Weights of a small contrastive audio-text model.
Data: trained on synthesised sound scenes: up to three everyday sounds over a background, 26041 training examples.
Rows from block 8 of the audio encoder of a small contrastive audio-text model, named by matrix and row number. Rows with one number belong to one channel. Each number is 200 + 40 x the weight over its row's rms, rounded and kept within 0 to 999. All counts start at 0. After the name is the row's rms in percent of the matrix's.
After each channel's rows are labels from the 100 clips, of 14976, where the channel reaches its highest value: "lies over" is the class under the peak; "responds to" is what is common among them. Only what is clearly more common there than usual is listed. The data: synthesised sound scenes: up to three everyday sounds over a background.
# conv1: bottleneck pointwise conv (encoder.blocks.8.conv1.weight, 64x208x1x1), inputs 0-207
# conv2: growth 3x3 conv (encoder.blocks.8.conv2.weight, 16x64x3x3, transposed), outputs 0-15, a 3x3 kernel for each

conv1.53,134,274,207,247,138,226,167,171,234,178,225,172,203,182,172,157,222,206,209,213,249,245,196,174,203,185,171,141,258,207,153,171,201,111,221,219,217,185,298,234,215,181,197,154,172,204,231,216,228,155,258,149,252,228,199,171,217,225,166,209,247,176,260,228,123,236,154,151,165,198,189,156,277,175,252,221,119,252,206,228,212,163,192,234,205,225,125,173,202,278,246,177,204,222,189,216,246,235,295,169,203,195,229,278,311,255,262,230,216,210,255,189,235,201,192,216,212,194,238,211,152,158,184,194,245,202,191,237,171,251,223,204,247,155,225,241,169,240,157,210,200,178,266,260,172,235,179,207,215,235,165,141,218,206,171,162,189,168,294,259,221,186,203,262,264,219,220,267,218,270,246,245,203,194,249,201,218,171,194,192,268,203,154,171,208,188,213,332,218,253,269,197,176,236,161,228,181,210,215,292,224,259,283,192,227,189,199,128,222
conv2.53,136,277,315,193,186,146,207,186,209,138,269,216,117,221,141,224,73,220,308,250,237,228,175,188,227,204,233,201,255,199,231,204,192,217,198,174,236,259,222,203,190,209,206,200,231,221,246,205,181,223,225,200,230,186,230,208,184,171,190,144,214,134,316,182,163,211,260,204,235,185,123,267,207,230,206,130,228,162,176,145,160,274,211,208,140,192,170,195,190,197,193,179,195,218,213,193,254,205,185,160,256,210,166,214,250,190,201,188,213,210,215,229,225,226,194,203,227,214,174,219,131,157,206,153,114,147,199,240,219,188,202,223,187,205,224,238,127,159,154,137,191,190,134,138,113
lies over: zipper
responds to: engine; zipper

conv1.23,127,185,255,116,240,227,198,140,195,225,210,299,160,201,262,218,252,182,243,243,229,208,175,222,207,160,157,247,163,177,226,207,214,175,255,208,217,148,161,185,120,169,242,256,91,180,216,191,218,279,158,109,196,156,158,291,47,254,220,170,205,170,199,209,122,275,211,194,193,241,215,213,190,181,207,216,183,151,140,142,181,171,164,224,175,186,193,245,200,203,128,173,237,195,177,273,199,199,182,217,199,222,231,176,179,185,171,207,228,151,187,191,208,224,204,178,261,120,151,215,252,242,241,153,153,90,173,179,222,168,170,224,204,236,258,177,113,171,204,270,171,223,167,216,200,184,170,92,179,171,183,248,174,213,181,204,264,167,163,206,183,170,197,227,221,185,224,220,220,172,210,215,219,200,208,181,229,240,213,192,198,172,215,239,184,229,181,187,227,225,191,245,260,240,187,228,95,173,186,269,228,146,132,168,221,216,206,275,211
conv2.23,142,162,212,171,152,248,177,246,290,156,184,185,192,214,231,187,137,211,174,243,217,174,175,246,251,170,144,195,208,185,183,235,211,196,169,262,222,233,217,177,196,205,166,211,238,240,235,205,219,211,181,191,220,205,216,177,189,216,184,203,179,190,207,236,229,204,135,239,182,206,326,161,100,177,210,189,185,269,141,169,191,193,182,212,173,215,192,211,168,232,211,223,202,172,253,189,201,203,202,162,198,243,202,216,205,181,227,211,163,184,180,220,231,222,187,181,212,222,123,337,119,242,137,177,200,98,207,198,227,209,183,195,188,190,207,211,218,276,68,245,256,198,326,142,89
lies over: whoosh
responds to: whoosh; first sound: whoosh

conv1.17,127,120,207,154,235,162,208,173,157,263,157,179,249,229,236,214,297,117,172,249,189,224,195,203,224,184,165,247,192,173,197,175,246,243,205,142,155,128,208,233,194,191,219,199,212,225,255,189,215,164,217,177,216,154,119,235,105,177,261,215,218,199,277,244,105,268,199,159,133,221,173,310,153,167,156,165,251,197,135,173,145,210,185,241,205,243,245,226,217,279,204,243,184,151,162,231,238,189,142,171,227,201,198,141,187,220,196,190,214,203,190,179,257,247,160,213,162,157,229,191,172,234,177,170,223,172,183,255,206,219,174,240,203,227,227,187,181,173,253,253,254,204,157,154,199,176,200,110,185,135,213,243,242,195,232,136,189,168,191,175,222,163,234,237,251,195,251,236,204,123,183,196,184,167,147,194,220,141,157,147,158,219,199,173,160,240,190,178,177,192,176,165,211,296,175,247,131,332,190,215,134,166,201,180,185,185,241,164,151
conv2.17,156,204,99,226,195,274,146,160,217,227,179,194,169,193,186,218,169,235,177,260,220,141,195,191,197,193,222,223,165,183,236,197,196,204,184,186,189,151,222,226,178,190,206,214,205,164,182,187,227,178,210,203,160,213,201,154,221,205,174,223,206,283,169,172,225,235,144,271,155,154,256,121,208,206,136,246,182,244,157,167,341,154,199,223,200,210,162,207,166,221,193,240,317,114,233,230,174,242,165,180,185,182,197,177,197,201,176,208,185,187,212,217,211,181,176,200,183,200,243,174,170,117,175,320,234,233,140,198,155,257,175,211,223,162,228,215,233,263,126,230,198,165,328,253,133
lies over: whoosh
responds to: whoosh; first sound: whoosh

conv1.41,086,176,209,200,157,174,265,166,191,201,141,227,253,184,204,196,156,231,234,205,244,192,225,238,199,219,181,246,225,239,255,206,197,189,192,311,124,252,193,203,310,141,249,160,232,216,162,326,173,181,255,199,158,147,166,188,174,127,202,195,219,218,147,257,170,159,178,145,217,240,243,139,182,163,268,226,200,192,110,194,205,216,184,133,203,151,277,250,209,229,206,273,214,214,199,88,129,223,198,168,233,171,221,204,205,180,182,216,210,236,171,202,177,210,197,171,182,187,198,190,212,190,198,214,205,182,222,192,261,212,128,215,176,255,162,172,168,237,237,207,202,172,209,183,183,153,187,310,190,221,201,241,176,127,221,217,235,249,210,129,206,125,193,204,252,217,214,266,196,183,161,219,181,178,245,208,199,216,220,193,203,276,165,260,222,177,148,189,331,218,247,190,189,126,262,137,142,195,207,158,151,168,219,221,201,252,237,179,278
conv2.41,071,236,173,126,76,235,204,269,236,182,213,247,213,222,162,188,162,197,195,171,226,217,146,188,178,302,186,199,220,175,227,184,198,195,166,214,236,222,229,232,237,217,137,226,169,175,216,197,206,197,187,213,194,220,183,250,181,193,317,207,123,64,151,260,218,212,164,235,193,199,229,196,204,193,291,223,187,178,194,242,94,206,227,215,179,219,207,180,241,205,176,231,177,181,195,235,147,168,174,219,256,187,214,227,154,153,254,231,162,150,231,212,194,179,214,193,184,165,157,124,299,169,164,147,179,283,186,192,220,216,189,170,225,217,194,181,260,116,173,209,200,252,133,259,208
lies over: car horn
responds to: quiet level; car horn

conv1.21,098,272,145,251,158,171,254,99,175,211,187,267,163,203,211,214,219,183,245,209,221,261,187,219,211,214,150,206,253,231,271,172,243,210,265,252,145,223,233,171,274,192,217,187,263,178,178,216,239,100,128,212,172,204,156,193,154,167,211,225,142,245,153,241,235,167,223,244,233,191,200,141,198,150,231,188,239,172,194,188,217,195,184,246,181,212,218,137,237,227,137,213,173,172,185,167,114,194,242,153,189,161,188,168,257,295,206,180,201,160,227,180,200,222,155,190,233,187,260,209,132,209,203,132,174,131,187,167,171,218,177,195,233,168,183,215,179,181,179,189,166,175,146,172,174,244,129,295,246,207,247,164,204,178,215,155,208,210,203,160,191,111,209,151,259,206,189,218,187,181,176,206,171,147,272,138,204,228,167,186,151,253,227,149,225,211,171,252,231,241,170,224,132,133,341,194,248,261,128,142,201,204,198,206,268,222,220,182,234
conv2.21,083,194,178,169,191,148,211,189,243,243,225,180,192,186,162,251,176,188,242,193,182,168,205,222,236,221,184,167,196,188,231,213,183,195,165,236,244,252,208,190,168,227,159,221,149,263,259,212,181,193,205,204,188,190,173,185,187,197,206,200,192,182,233,205,191,236,176,173,222,179,153,245,191,236,206,108,283,213,98,140,121,358,212,218,199,237,146,194,229,224,201,201,225,194,157,241,187,179,256,206,249,217,205,228,176,145,175,206,230,204,229,174,205,189,199,186,191,200,175,39,335,133,196,189,184,359,160,201,231,209,202,182,178,168,166,207,171,210,210,170,215,267,204,191,171
lies over: crying baby
responds to: crying baby

conv1.47,078,173,260,183,201,156,222,212,190,200,163,188,255,219,191,229,180,177,229,191,189,178,181,151,274,167,196,147,172,215,245,231,150,161,193,146,149,239,184,204,185,226,146,194,124,195,215,221,237,171,261,156,210,153,173,217,209,254,273,132,203,199,142,259,201,204,161,216,206,141,250,264,210,135,194,210,276,214,192,185,253,147,115,235,166,200,220,248,162,245,191,228,197,247,265,180,190,190,219,242,249,145,158,160,130,262,252,251,200,200,206,192,208,115,131,222,214,153,243,247,147,168,220,219,192,148,79,176,165,239,162,117,196,233,224,224,161,204,204,154,182,144,176,216,153,273,217,145,216,245,153,154,137,211,179,234,222,136,205,168,211,134,190,176,225,204,226,294,188,239,147,209,156,197,202,136,244,217,214,227,213,188,195,153,221,184,185,194,174,195,195,215,223,202,338,188,180,239,192,119,204,271,185,169,100,170,181,184,191
conv2.47,083,345,210,99,145,173,202,213,226,238,216,208,246,208,260,198,206,134,162,197,164,214,162,196,201,197,229,201,205,210,157,231,217,201,188,169,248,143,250,162,227,135,204,241,162,228,170,197,201,199,196,195,212,185,238,137,270,180,265,163,241,249,209,134,243,225,179,226,183,186,214,199,187,175,70,247,216,347,132,97,221,270,191,218,212,183,195,175,218,141,190,216,212,227,189,177,187,203,186,182,164,195,175,194,227,230,195,220,204,191,194,246,180,207,214,188,193,178,142,242,266,240,202,239,238,82,176,182,185,206,188,207,186,211,190,211,274,240,176,240,152,145,184,233,220
lies over: frog croaking
responds to: frog croaking